config = dict(
    model='encoder-decoder audio transcriber',
    dataset='babble in 24 made-up languages, each with its own sounds, syllables and stress or tones, from a formant synthesiser',
    train_examples=39062,
    n_mels=64,
    hop_length=160,
    input='log_mel',
    spec_augment=False,
    win_length=400,
    tokenizer='char',
    vocab_size=55,
    encoder_arch='tc_resnet',
    encoder_norm='batchnorm',
    encoder_activation='relu',
    encoder_depths=[2, 5, 5],
    encoder_kernel_size=5,
    encoder_stem='single',
    encoder_widths=[96, 144, 208],
    fusion='prefix',
    decoder_width=128,
    decoder_layers=12,
    decoder_norm='layernorm',
    decoder_norm_position='pre',
    decoder_activation='relu',
    decoder_mlp_ratio=3,
    decoder_head_dim=64,
    decoder_fused_qkv=True,
    decoder_bias='all',
    decoder_qk_norm=True,
    decoder_layer_scale_init=0.1,
    decoder_parallel_block=False,
    decoder_dropout=0.05,
    decoder_inner_norm=False,
    decoder_drop_path=0.05,
    decoder_positions='learned',
    decoder_prefix_bidirectional=True,
    decoder_connector='linear',
    decoder_tie_embeddings=True,
    init='orthogonal',
    residual_init='none',
    optimizer='soap',
    beta2=0.99,
    lr=0.0021,
    beta1=0.95,
    shampoo_beta=0.99,
    eps=1e-08,
    precondition_frequency=16,
    max_precond_dim=512,
    one_sided=True,
    adamw_lr_other_params=0.00074,
    steps=5800,
    batch_size=128,
    epochs=19.0,
    lr_schedule='cosine',
    final_lr_fraction=0.01,
    warmup_steps=1160,
    weight_decay=0.1,
    adamw_weight_decay_other_params=0.05,
)
Rows from block 7 of the audio encoder of a small encoder-decoder audio transcriber, named by matrix and row number. Rows with one number belong to one channel. Each number is 50 + 10 x the weight over its row's rms, rounded and kept within 0 to 99. All counts start at 0.
After each channel's rows are labels from the 100 clips, of 14976, where the channel reaches its highest value: "responds to" is what is common among them. Only what is clearly more common there than usual is listed. The data: babble in 24 made-up languages, each with its own sounds, syllables and stress or tones, from a formant synthesiser. In brackets: how many of the 100.
# convs0: first width-5 conv, stride 2 (encoder.blocks.7.convs.0.weight, 208x144x5, each kernel summed), inputs 0-71
# convs1: second width-5 conv (encoder.blocks.7.convs.1.weight, 208x208x5, transposed, each kernel summed), outputs 0-103

convs0.116:53 64 50 46 38 39 64 39 48 67 49 49 44 41 54 43 29 53 49 51 55 51 52 43 44 35 49 43 50 38 45 38 58 45 52 52 36 76 55 30 46 62 64 38 46 41 62 44 52 49 23 42 48 40 54 39 35 57 49 55 53 39 36 61 35 51 43 38 45 64 39 53
convs1.116:44 57 47 53 52 43 47 43 73 74 39 57 35 43 69 47 46 70 72 34 51 43 47 49 26 47 52 43 46 44 49 70 52 46 44 47 25 67 43 48 67 67 53 51 53 57 37 43 56 41 57 67 61 49 46 64 42 73 57 54 54 51 41 66 53 40 55 46 55 68 44 71 46 57 42 39 53 53 60 55 43 45 51 45 51 52 57 39 62 52 48 53 47 47 51 43 38 63 49 39 70 48 53 60
responds to: /t/ (77); /ɑ/ (38); /u/ (36); /ŋ/ (30)

convs0.163:34 51 76 50 46 45 64 55 62 34 49 34 55 63 54 47 47 46 69 58 38 54 47 50 50 45 45 55 43 35 52 65 47 61 45 66 51 44 51 46 41 67 48 38 46 56 33 53 32 38 39 66 53 51 39 56 51 51 46 51 56 63 45 43 58 62 66 45 59 43 28 33
convs1.163:39 48 60 39 52 55 62 40 47 55 41 52 47 52 68 43 48 43 39 53 66 41 50 58 34 38 59 42 54 43 43 35 55 54 42 64 55 73 71 58 40 51 43 36 65 58 44 59 36 59 47 48 55 57 46 36 64 48 48 56 49 39 65 57 65 53 61 52 47 62 53 65 51 41 43 55 37 37 49 30 41 45 48 51 65 45 55 35 57 40 51 49 37 51 47 46 78 58 74 29 40 53 50 59
responds to: /x/ (55)

convs0.123:40 61 48 40 39 37 63 48 50 53 44 52 54 57 42 40 65 35 54 62 80 63 62 71 34 54 47 39 24 36 54 51 51 35 42 40 39 39 49 55 47 53 70 52 22 43 38 62 57 47 58 54 37 44 44 67 55 39 58 50 57 39 38 50 53 42 45 49 47 65 56 53
convs1.123:53 44 52 46 52 49 66 63 62 43 50 54 66 40 62 33 41 44 41 63 39 34 43 39 41 60 46 37 52 35 57 38 44 40 55 67 81 43 73 43 51 55 57 49 39 63 70 40 47 51 51 43 52 54 55 59 42 40 53 54 57 38 62 50 54 40 39 74 59 42 57 52 43 59 61 77 41 55 59 42 58 67 53 67 64 40 56 55 68 57 54 30 46 52 46 41 47 37 59 74 77 42 42 33
responds to: /aɪ/ (28)

convs0.186:43 56 56 42 59 51 59 47 33 48 56 54 45 47 47 45 47 23 68 43 49 59 51 51 54 46 27 40 44 55 51 49 55 28 53 41 72 43 44 58 51 54 48 45 62 67 53 43 32 46 42 39 50 50 40 35 50 55 35 41 48 55 43 33 30 57 56 50 43 43 61 42
convs1.186:48 57 54 59 22 44 47 55 45 42 61 55 62 53 48 40 55 41 28 55 57 64 43 45 68 38 34 41 51 50 59 39 64 49 64 61 61 46 63 39 48 56 50 65 43 56 38 50 52 60 56 53 30 50 41 48 52 27 59 46 57 50 52 42 47 48 42 55 67 57 57 54 62 55 48 41 58 52 53 37 54 66 54 43 41 56 49 49 53 54 39 51 30 63 62 63 44 56 51 30 57 57 64 54
responds to: /k˭/ (44); /ɔɪ/ (35)

convs0.97:64 49 55 45 57 52 42 42 42 36 60 52 50 61 35 24 48 58 60 65 44 50 28 48 52 58 61 54 45 52 53 57 43 52 33 41 61 27 47 47 50 49 37 45 42 51 29 43 53 52 46 45 44 57 37 49 33 53 45 45 43 52 37 58 54 50 69 51 39 42 42 50
convs1.97:57 29 39 41 49 41 58 47 52 63 38 48 43 57 31 59 54 31 60 32 73 66 53 70 55 55 48 56 41 34 43 41 48 54 58 52 47 51 57 46 47 53 59 60 51 59 54 40 54 45 47 60 43 57 58 39 59 55 53 33 59 55 78 47 50 53 44 61 45 46 55 66 58 56 38 43 48 41 39 41 53 63 82 63 31 47 39 44 39 47 42 36 35 40 49 51 50 49 47 38 43 41 46 47
responds to: /k˭/ (60); /ǃ/ (51); prosody: stress on last syllables (51); /b/ (40)

convs0.44:72 20 34 48 35 58 30 63 48 39 39 52 71 61 39 44 52 39 54 36 52 45 46 42 39 41 55 44 56 59 72 56 43 59 21 56 60 16 58 61 43 53 42 46 58 34 51 49 39 50 44 63 50 53 36 53 48 63 38 62 45 48 49 64 49 56 59 38 42 50 40 51
convs1.44:53 41 43 45 48 64 62 51 56 65 65 54 40 69 52 67 68 51 43 56 72 54 55 52 47 29 54 61 37 63 55 53 46 51 51 43 54 49 59 50 43 43 56 56 59 55 60 50 59 36 71 49 49 58 38 34 40 60 54 35 50 45 47 53 46 46 51 49 54 32 74 78 79 55 28 29 58 35 43 59 62 54 74 52 34 53 55 43 49 59 47 50 55 56 61 36 48 67 57 44 60 48 39 42
responds to: /k/ (53); /k˭/ (50); /g/ (49)

convs0.99:62 43 40 52 40 42 39 46 39 46 31 57 60 35 61 28 43 68 49 47 45 48 45 34 60 56 54 51 51 53 33 56 59 22 32 64 63 32 49 65 40 36 39 56 46 55 51 51 53 53 56 45 66 47 43 58 32 43 49 37 43 47 55 61 52 62 40 53 46 25 42 60
convs1.99:42 40 55 44 36 51 58 39 47 45 62 57 56 46 44 52 62 33 48 55 45 47 61 36 49 37 68 44 30 56 48 42 51 56 55 39 44 37 59 43 41 52 56 68 47 69 61 57 56 38 44 41 37 52 58 42 63 50 53 64 43 48 46 51 45 69 32 47 37 43 57 41 54 38 42 42 67 56 45 35 50 37 38 37 48 71 55 44 36 70 56 46 46 41 54 71 54 54 53 50 50 37 62 41
responds to: /k˭/ (56); /k/ (52); /g/ (40)

convs0.59:51 51 50 42 45 60 68 38 49 41 46 51 51 56 46 51 44 53 40 53 49 45 58 57 68 52 55 59 44 55 47 38 55 42 47 43 44 49 56 74 42 49 48 40 37 31 48 45 43 33 40 48 46 51 50 44 58 32 65 39 36 43 57 61 35 52 54 49 43 44 34 61
convs1.59:52 45 50 60 55 54 50 55 37 49 47 53 46 61 53 44 39 63 57 64 38 59 53 38 37 41 65 40 50 48 45 29 50 53 42 76 55 51 48 48 43 36 22 30 53 48 56 44 48 42 37 59 45 42 33 58 41 35 27 47 55 53 55 51 45 49 49 59 50 58 51 51 26 49 32 48 57 26 50 45 55 56 35 53 56 46 49 53 55 42 53 42 41 45 59 38 57 61 47 33 46 51 34 50
responds to: /aʊ/ (91); prosody: stress on first syllables (56); /p/ (46); /ɑ̃/ (41)

convs0.46:58 50 51 42 54 62 40 52 43 52 53 54 40 61 62 48 61 59 51 58 49 48 47 61 61 55 70 39 38 42 58 35 51 45 34 52 45 44 53 58 47 53 44 64 44 50 59 54 56 57 41 66 39 54 61 50 39 64 61 58 48 60 44 44 37 53 29 67 53 53 52 49
convs1.46:63 37 63 65 52 68 51 53 65 69 54 54 39 78 48 36 42 61 51 41 62 49 77 36 43 36 61 72 47 53 41 42 62 29 47 48 34 57 56 44 44 24 57 38 51 43 51 40 43 51 65 47 44 63 40 61 43 64 48 61 49 43 56 51 47 40 67 48 51 48 69 46 56 47 45 49 56 40 51 29 58 52 60 46 53 52 66 49 53 58 56 58 42 49 58 62 53 54 51 62 49 57 55 49
responds to: /aʊ/ (59); /h/ (32)

convs0.28:60 36 60 41 54 54 62 48 34 58 51 53 53 56 55 35 37 64 40 51 46 54 59 44 47 40 44 47 49 43 48 47 29 47 43 55 66 57 58 54 61 62 65 44 50 57 44 53 56 35 44 20 59 45 47 55 47 52 45 52 48 47 37 53 29 52 49 54 45 46 43 44
convs1.28:45 58 54 44 48 42 59 50 51 68 34 69 44 63 57 44 50 31 61 45 50 73 52 48 53 53 39 53 49 62 53 47 52 29 61 45 29 55 43 48 31 47 41 40 34 34 28 69 47 47 49 57 48 52 44 44 42 52 46 38 49 50 43 53 59 69 38 40 58 36 54 53 54 51 42 68 58 82 56 44 43 18 37 49 50 64 56 53 44 37 45 55 64 52 37 50 64 63 48 43 40 39 44 32
responds to: /k˭/ (62); /t˭/ (48); prosody: stress on last syllables (48)

convs0.170:48 44 37 40 33 53 32 47 62 61 39 57 57 64 61 42 45 54 57 63 52 37 52 63 39 47 51 40 23 59 39 37 47 37 45 33 41 50 50 48 61 53 46 68 54 53 49 30 54 43 38 38 51 35 48 49 49 33 73 67 39 31 53 46 36 60 59 46 44 32 46 48
convs1.170:49 57 60 58 46 56 37 48 53 52 47 41 57 59 41 36 51 43 56 35 66 48 67 45 47 63 59 41 58 44 44 46 54 46 50 53 64 49 34 55 37 45 40 40 38 61 47 51 48 51 40 42 37 66 49 47 47 49 49 43 43 44 51 43 63 58 69 63 42 42 52 44 48 76 47 57 64 58 30 55 43 68 38 66 44 47 46 46 48 65 52 60 39 50 43 74 63 60 40 44 65 66 39 53
responds to: /k/ (100); prosody: stress on last syllables (68); /u/ (45); /oʊ/ (35)

convs0.92:44 54 54 47 43 50 45 41 55 69 32 46 53 50 62 50 50 39 46 55 42 55 60 46 52 38 48 38 53 33 47 53 64 48 45 61 66 50 47 56 46 68 59 47 45 71 32 45 63 23 34 40 34 51 47 38 55 37 57 43 59 37 41 52 47 56 67 70 45 28 60 63
convs1.92:36 51 39 45 43 48 38 56 38 46 44 43 54 34 41 57 47 50 57 44 38 52 53 50 47 62 30 33 46 36 41 33 62 65 45 57 55 45 73 61 45 61 41 44 51 56 44 39 36 60 48 39 57 57 46 64 53 51 45 63 50 46 30 53 57 52 64 47 54 47 49 60 46 56 63 91 46 48 38 61 46 51 43 56 43 44 45 39 48 64 58 41 25 48 59 50 48 50 65 32 54 55 54 68
responds to: /aʊ/ (47); /aɪ/ (32)

convs0.42:48 28 48 62 43 54 42 54 48 44 38 49 42 34 52 40 39 50 32 44 46 50 32 45 61 33 40 65 43 54 44 55 54 39 49 44 52 68 49 47 31 59 40 61 54 55 67 42 37 59 48 40 52 42 41 66 52 63 36 55 53 40 61 41 60 45 27 50 70 51 48 52
convs1.42:48 51 47 57 56 44 54 43 50 40 70 43 61 62 59 50 55 47 41 51 38 46 38 45 39 47 74 56 61 61 53 48 53 40 36 33 44 45 51 47 43 28 53 42 57 67 42 34 59 57 58 30 42 28 53 44 45 44 32 47 45 50 59 76 52 57 59 31 49 49 53 48 47 54 70 31 46 75 58 58 57 45 47 44 50 64 47 49 42 57 49 57 33 60 57 50 51 39 64 58 58 46 59 44
responds to: /p/ (75)

convs0.101:64 40 43 61 68 44 30 51 49 47 57 47 51 46 41 58 47 61 57 58 42 59 51 78 56 46 56 48 61 54 33 54 40 39 58 53 39 42 38 59 46 55 39 60 52 58 47 50 35 56 41 53 59 64 50 56 53 40 50 29 47 44 43 35 70 52 50 55 49 64 76 56
convs1.101:53 55 61 50 47 52 42 40 57 49 64 49 54 43 54 51 53 53 45 61 45 53 40 51 67 64 56 57 48 46 69 33 46 66 57 30 33 47 63 52 75 55 60 45 44 65 51 38 51 49 41 38 48 48 45 53 70 39 42 55 58 33 53 67 58 37 45 49 46 37 58 54 64 42 54 57 54 52 38 45 55 45 44 61 45 44 27 48 41 53 41 48 72 33 50 46 42 51 69 36 49 29 65 60
responds to: /x/ (66); /f/ (35); /oʊ/ (32)

convs0.146:44 49 51 49 67 26 55 41 54 64 44 36 59 51 61 46 48 73 64 50 56 40 52 63 36 51 60 43 32 59 49 59 38 57 36 44 40 36 42 45 39 44 45 52 34 52 60 56 49 38 41 60 39 44 37 51 60 45 68 45 54 58 38 51 45 41 67 56 53 42 47 39
convs1.146:63 42 59 46 46 54 45 32 42 44 45 57 56 52 71 41 43 50 55 69 48 56 38 48 39 56 60 39 58 53 54 40 48 56 42 54 79 48 41 36 61 42 57 29 60 46 45 52 58 38 49 69 42 49 29 52 46 23 65 29 54 47 38 51 53 58 73 55 56 60 54 45 48 59 37 53 42 48 41 52 42 62 47 41 55 36 52 39 54 45 54 52 45 46 65 44 54 41 48 36 53 66 42 60
responds to: /aɪ/ (62); /w/ (40); /oʊ/ (31)

convs0.0:46 38 38 25 60 56 46 62 55 16 53 51 54 26 52 44 52 43 52 47 64 68 54 65 27 44 54 56 41 54 78 34 55 65 51 55 40 45 38 70 35 46 64 53 52 48 43 37 54 41 49 48 54 46 36 48 46 38 42 55 56 63 52 47 57 37 48 36 50 65 44 59
convs1.0:35 52 63 45 49 59 67 55 75 55 36 41 41 62 45 51 77 65 41 44 33 55 49 52 43 43 56 41 51 44 57 52 33 61 43 61 45 65 37 50 46 54 50 59 41 31 45 39 52 59 53 46 66 46 55 30 40 48 54 33 48 58 46 40 45 69 31 47 68 56 51 50 61 64 35 28 41 47 51 44 42 47 51 50 22 50 50 53 57 57 60 50 50 50 60 26 41 51 60 28 42 50 27 44
responds to: /t/ (65); /r/ (55); /eɪ/ (29)

convs0.180:46 53 43 51 46 46 55 45 47 58 71 45 59 41 47 52 35 54 36 57 58 73 58 44 50 74 52 34 51 54 63 52 43 60 55 53 32 27 70 52 48 47 52 33 15 55 64 48 35 61 47 47 47 34 51 63 45 56 39 53 54 63 52 62 40 43 55 49 41 49 62 51
convs1.180:60 50 46 56 51 54 65 60 48 55 41 47 51 30 47 43 40 35 46 61 39 54 55 51 28 36 53 34 38 55 50 43 44 64 46 53 44 55 71 48 42 49 66 48 54 50 48 50 53 63 51 42 59 65 53 41 35 66 55 60 49 70 37 54 53 46 43 48 47 40 52 69 41 54 37 52 64 41 50 37 45 62 54 66 76 44 58 58 42 56 43 55 61 42 60 41 44 41 48 52 58 57 40 36
responds to: /aɪ/ (37); /θ/ (34); /s/ (31)

convs0.81:42 43 45 67 48 40 24 56 50 43 45 51 54 50 41 55 53 57 47 61 56 60 41 65 56 36 33 44 31 43 35 40 64 37 43 54 57 56 41 51 34 50 46 63 40 48 42 42 56 56 60 40 60 48 50 49 61 43 52 44 53 54 59 47 43 41 46 56 59 43 56 61
convs1.81:56 49 51 38 45 53 48 56 38 40 65 29 55 32 53 46 51 58 29 46 35 41 63 54 72 43 44 49 56 62 41 40 47 54 47 70 40 46 44 30 42 52 53 60 55 69 45 21 49 41 39 39 47 54 48 48 68 43 42 80 45 48 33 64 65 70 42 43 59 39 51 50 58 48 54 52 47 46 36 48 57 41 45 60 34 56 47 46 44 55 62 46 56 38 52 50 40 51 53 48 55 47 62 40
responds to: /t/ (50)

convs0.138:40 57 55 47 61 34 57 59 38 49 25 39 52 29 60 37 67 37 51 49 38 46 58 45 56 52 56 42 44 47 44 49 44 37 39 67 53 37 64 45 38 54 67 43 44 58 61 64 53 58 64 44 56 39 46 66 51 55 49 43 60 44 58 42 58 47 65 59 38 42 63 31
convs1.138:39 58 32 55 55 56 64 45 42 24 64 64 64 52 71 47 49 50 42 53 44 46 62 49 51 37 45 50 58 51 47 53 40 56 70 54 59 52 68 40 44 52 35 43 57 40 41 54 40 48 43 49 54 49 47 46 58 53 49 62 42 43 58 48 37 65 38 41 46 38 57 51 44 52 44 36 53 49 56 52 57 32 55 67 58 58 38 55 75 62 47 45 65 46 42 68 42 45 55 40 51 24 68 54
responds to: /aɪ/ (46)

convs0.62:52 73 61 44 59 38 45 38 41 48 46 51 64 55 51 65 58 54 55 48 50 82 62 39 57 53 47 47 47 57 53 36 49 57 58 51 43 63 47 65 46 48 44 53 32 60 45 63 47 46 42 35 38 45 50 55 66 43 53 40 29 33 45 50 55 47 62 56 61 50 56 58
convs1.62:50 58 57 46 45 67 36 33 47 55 51 61 61 41 47 21 45 41 42 48 37 53 56 64 39 42 60 43 49 59 47 45 57 33 39 64 63 53 50 53 48 49 67 38 51 54 43 53 51 49 42 47 46 51 56 55 38 62 45 63 62 73 36 68 65 50 55 42 62 43 54 37 50 53 28 61 52 83 42 68 75 58 44 63 55 46 35 39 61 46 58 33 44 48 40 41 55 57 60 56 51 51 55 40
responds to: /t/ (48)

convs0.27:41 42 59 20 57 42 44 59 32 56 50 25 60 61 66 48 61 43 50 44 35 48 62 40 36 33 38 56 36 43 41 48 44 56 51 54 46 54 68 41 33 49 58 43 54 53 48 30 63 41 46 54 37 47 54 45 63 32 44 67 40 42 39 39 37 46 44 49 54 42 28 50
convs1.27:42 52 62 48 33 67 42 44 42 41 60 57 39 49 34 58 55 52 53 52 44 45 32 62 52 49 42 36 53 47 46 54 51 49 49 45 60 59 41 66 50 42 42 34 47 55 51 47 36 57 47 55 40 53 46 32 49 30 64 60 42 51 52 49 49 52 55 47 40 42 48 48 65 51 29 48 51 58 61 52 61 53 56 39 36 35 39 50 54 50 54 47 31 56 69 49 50 31 52 60 44 47 51 54
responds to: /k/ (42); /ɹ/ (37); /e/ (35)

convs0.78:44 43 59 51 38 53 55 51 40 60 49 56 43 47 47 37 34 46 33 62 44 48 46 58 59 47 52 55 63 46 48 38 59 51 54 66 55 24 55 36 41 43 51 61 45 48 44 39 57 75 60 47 52 41 46 54 59 51 52 57 43 44 37 68 41 37 66 40 36 33 43 42
convs1.78:47 38 42 46 63 46 47 70 25 48 24 41 50 46 37 58 48 65 40 47 31 64 45 41 51 40 50 41 53 41 50 56 44 55 55 60 45 31 56 44 44 56 50 54 41 33 49 53 58 46 49 47 45 43 57 50 51 45 48 59 40 57 76 51 40 62 44 72 63 60 49 51 38 55 41 57 43 45 59 40 50 48 55 73 46 54 42 41 51 44 34 47 52 48 43 46 33 47 52 76 37 49 38 34
responds to: /p/ (42); /p˭/ (39)

convs0.88:50 49 50 51 30 39 59 47 46 62 54 44 64 27 54 44 47 30 51 53 59 30 64 37 55 51 40 70 56 46 34 46 58 47 56 60 46 44 53 49 51 48 48 49 56 53 73 40 54 46 32 41 43 65 48 41 47 59 65 37 50 43 52 63 37 65 50 49 57 49 47 59
convs1.88:40 47 45 40 50 53 36 62 30 43 54 43 34 59 40 44 42 34 56 46 41 48 53 38 61 46 49 46 40 49 35 56 61 40 60 54 43 44 65 64 60 45 52 45 48 54 48 39 54 36 43 41 34 55 59 51 45 62 46 42 47 44 47 78 44 44 41 35 48 43 40 45 66 52 50 51 65 53 45 47 71 43 53 54 53 52 45 54 67 38 26 49 52 62 49 60 52 44 51 30 58 35 50 71
responds to: /k˭/ (46); /k/ (43); /ʒ/ (34)

convs0.144:42 55 41 54 62 42 32 57 30 68 42 45 57 39 51 60 50 56 50 67 37 47 59 45 39 49 64 47 52 59 59 50 55 60 48 40 46 32 39 67 50 42 55 40 49 54 50 57 43 32 41 54 44 50 50 45 40 45 55 48 55 65 31 12 72 48 50 50 50 56 52 43
convs1.144:59 58 54 47 33 45 34 47 42 46 39 42 52 53 41 41 37 32 35 41 48 59 45 38 57 62 38 43 53 58 61 44 35 68 39 57 64 53 40 54 64 52 62 58 32 40 44 42 51 42 54 53 42 55 68 58 42 42 45 43 54 57 43 47 31 54 53 46 60 53 61 40 51 65 66 59 60 61 43 50 61 58 64 42 48 35 40 46 56 62 56 40 46 62 53 59 45 54 50 39 50 50 41 56
responds to: /ɨ/ (53); /θ/ (34); /ʒ/ (33)

convs0.12:44 45 45 35 60 55 59 46 44 24 48 52 43 45 55 62 34 46 52 39 33 45 51 51 40 29 53 48 44 69 57 61 44 60 56 49 70 50 50 54 66 49 53 41 63 48 44 24 59 32 43 49 43 54 29 40 52 43 41 59 51 58 43 36 47 67 62 51 63 65 43 38
convs1.12:59 45 36 64 52 54 64 43 47 43 61 42 61 57 59 50 67 60 35 57 51 57 46 57 50 55 56 44 57 63 55 52 53 51 29 40 47 57 56 54 49 64 46 57 52 61 36 42 48 73 26 55 52 52 44 34 54 43 53 57 44 46 53 59 52 57 65 64 39 44 53 61 59 75 46 36 40 58 61 33 57 68 55 46 34 22 48 35 53 38 42 59 59 49 43 56 60 59 36 33 45 47 42 34
responds to: /k/ (73); prosody: stress on last syllables (49); /e/ (38)

convs0.188:35 45 40 47 42 40 34 51 36 59 67 56 67 57 71 56 40 46 45 56 56 57 44 58 56 33 38 33 39 46 44 48 53 33 73 56 35 62 62 39 51 37 59 61 58 53 42 42 49 48 44 41 59 33 53 50 65 47 53 50 52 47 46 43 28 71 49 60 53 58 43 42
convs1.188:52 31 62 51 62 55 43 45 42 54 54 73 53 42 59 44 35 62 43 44 55 40 50 49 48 34 43 42 36 48 48 59 46 30 56 40 57 47 52 39 67 50 51 27 69 54 50 49 45 51 58 64 63 54 38 55 53 40 56 12 42 41 45 55 58 42 46 53 48 62 41 55 61 57 43 53 65 58 55 49 44 38 39 35 53 65 46 43 54 51 55 48 47 50 50 51 51 44 60 67 55 60 62 53
responds to: /k/ (58); /k˭/ (51); prosody: stress on last syllables (44)

convs0.76:56 56 64 43 51 51 75 36 50 32 48 58 42 34 49 50 53 46 52 62 47 40 35 39 36 45 44 52 45 60 52 60 67 36 53 70 58 64 41 69 42 39 54 49 46 56 52 37 51 60 58 47 46 52 61 56 56 61 32 65 38 33 49 52 42 41 37 49 47 55 61 29
convs1.76:34 56 48 61 37 46 49 34 26 58 49 50 49 53 61 49 42 63 71 57 50 53 55 54 43 39 50 39 57 49 43 35 65 54 49 48 54 63 56 41 41 55 52 29 43 52 66 57 51 66 63 51 44 38 52 40 59 66 54 82 52 57 79 51 45 68 37 34 65 42 46 55 62 42 48 29 54 48 56 41 61 41 60 44 47 62 49 55 40 46 64 39 43 51 37 64 39 54 59 61 47 53 49 50
responds to: /p/ (50)

convs0.148:55 55 57 44 60 42 49 39 59 43 49 65 44 30 71 44 33 67 51 36 29 52 50 57 44 46 58 60 31 51 43 45 46 51 55 50 55 48 54 45 51 32 59 47 52 48 46 42 34 34 65 41 43 47 35 43 46 26 55 59 59 59 54 41 49 61 45 39 56 40 52 54
convs1.148:62 52 37 52 51 56 58 38 50 52 59 39 59 49 63 50 38 54 53 68 42 57 42 56 57 51 79 38 62 48 55 39 61 64 36 39 46 57 43 61 58 42 44 43 65 71 39 25 38 50 37 56 37 57 50 59 70 39 53 37 38 39 58 43 54 69 55 62 29 40 47 56 62 60 36 45 47 41 50 44 45 50 32 44 43 45 57 53 38 47 60 56 54 43 64 47 52 53 56 33 35 50 53 34
responds to: /t/ (73); /ɛ/ (47); /ǃ/ (33)

convs0.171:55 58 48 45 53 42 64 59 50 56 25 59 42 63 45 32 43 48 37 37 47 51 37 28 55 37 63 48 50 79 37 55 51 64 54 47 47 64 46 41 47 50 58 63 60 60 57 66 53 38 42 42 57 36 47 48 61 45 39 60 66 41 62 37 65 42 55 42 49 57 31 51
convs1.171:58 49 46 56 51 60 53 53 50 54 61 65 51 59 62 45 54 52 57 55 47 45 49 50 28 35 55 54 53 56 52 44 48 40 62 27 50 57 70 63 52 24 49 46 41 54 33 58 48 46 51 43 61 29 61 50 41 50 41 42 46 61 51 42 33 43 51 42 26 32 55 59 48 53 51 34 48 51 59 50 62 40 49 48 63 45 59 56 58 60 61 50 34 64 48 43 48 43 64 54 55 54 56 58
responds to: /k˭/ (40)

convs0.111:49 44 50 64 39 40 47 54 45 46 50 48 65 48 62 37 41 62 46 62 34 55 57 59 53 62 54 35 54 53 51 36 34 51 32 56 45 15 67 40 66 45 28 38 46 41 55 35 55 47 40 45 51 41 34 72 28 52 80 58 50 44 55 52 38 57 60 42 38 44 46 56
convs1.111:52 37 39 45 61 55 39 57 43 61 31 39 45 50 46 44 37 46 57 45 45 47 47 41 44 54 61 57 46 47 29 52 30 45 48 48 60 48 43 50 39 57 36 45 33 49 45 59 42 41 52 40 42 64 47 51 47 44 29 69 45 50 57 47 61 51 41 83 55 36 61 46 47 72 36 67 57 47 36 49 38 54 46 58 49 55 42 38 41 49 42 39 63 35 49 43 36 53 58 47 62 42 37 40
responds to: /t/ (74)

convs0.80:44 39 52 62 64 43 43 56 45 47 33 45 57 50 32 32 35 39 42 41 59 45 50 55 36 45 40 59 38 16 50 44 60 45 46 64 43 51 45 56 42 46 46 65 42 42 43 49 38 58 52 49 46 55 36 44 61 55 41 42 47 38 55 36 49 43 35 46 62 32 59 56
convs1.80:46 40 62 38 50 45 40 43 45 34 52 40 43 56 49 50 49 44 37 43 49 41 41 50 47 67 45 28 56 54 42 38 45 65 40 41 45 52 37 54 50 49 51 43 45 36 64 55 58 46 57 35 71 38 50 70 53 49 46 62 47 46 67 41 78 70 49 51 70 53 24 52 53 57 56 57 43 67 59 60 51 59 53 35 53 55 33 51 54 46 62 45 59 43 49 40 60 44 63 48 56 42 42 44
responds to: /ǃ/ (81)

convs0.43:44 31 43 40 33 61 43 54 39 53 46 51 46 29 58 53 27 36 48 37 55 65 64 56 42 35 49 40 44 47 61 37 50 58 38 50 42 38 39 47 41 56 48 57 50 62 43 28 39 47 41 47 60 35 34 60 54 54 35 60 61 65 53 46 41 58 57 59 41 17 48 54
convs1.43:47 31 77 61 53 62 49 54 51 47 39 42 62 60 58 59 50 48 44 48 57 59 65 54 56 49 60 28 56 54 48 52 57 54 39 49 52 56 44 45 53 53 53 40 58 43 36 47 45 51 45 41 54 52 57 48 35 49 52 36 44 46 44 57 61 73 57 68 48 49 52 49 53 80 41 41 56 34 47 53 41 54 48 32 38 53 51 44 41 61 45 54 52 61 60 60 59 65 59 40 53 69 38 32
responds to: /k/ (43); /t/ (38); /e/ (34)

convs0.152:54 45 51 28 55 56 55 57 46 44 31 51 53 43 56 39 48 28 41 28 53 45 45 49 53 46 67 55 36 64 52 52 42 60 45 49 42 50 36 66 45 48 59 51 70 48 42 33 43 53 55 39 46 39 33 50 60 33 42 63 34 59 61 31 41 47 66 65 43 45 43 43
convs1.152:56 51 41 53 54 49 61 47 56 48 54 47 78 53 54 52 65 63 41 55 37 58 49 52 27 63 61 38 63 51 53 40 46 37 47 42 57 67 47 57 40 38 42 52 61 64 36 45 39 46 28 43 53 52 49 31 41 41 43 36 44 44 59 40 60 71 52 38 38 35 47 52 63 51 52 42 41 37 44 56 49 46 41 42 36 57 56 52 50 62 38 55 43 56 58 56 49 53 63 44 54 52 50 45
responds to: /k/ (66); prosody: stress on last syllables (46); /t/ (29)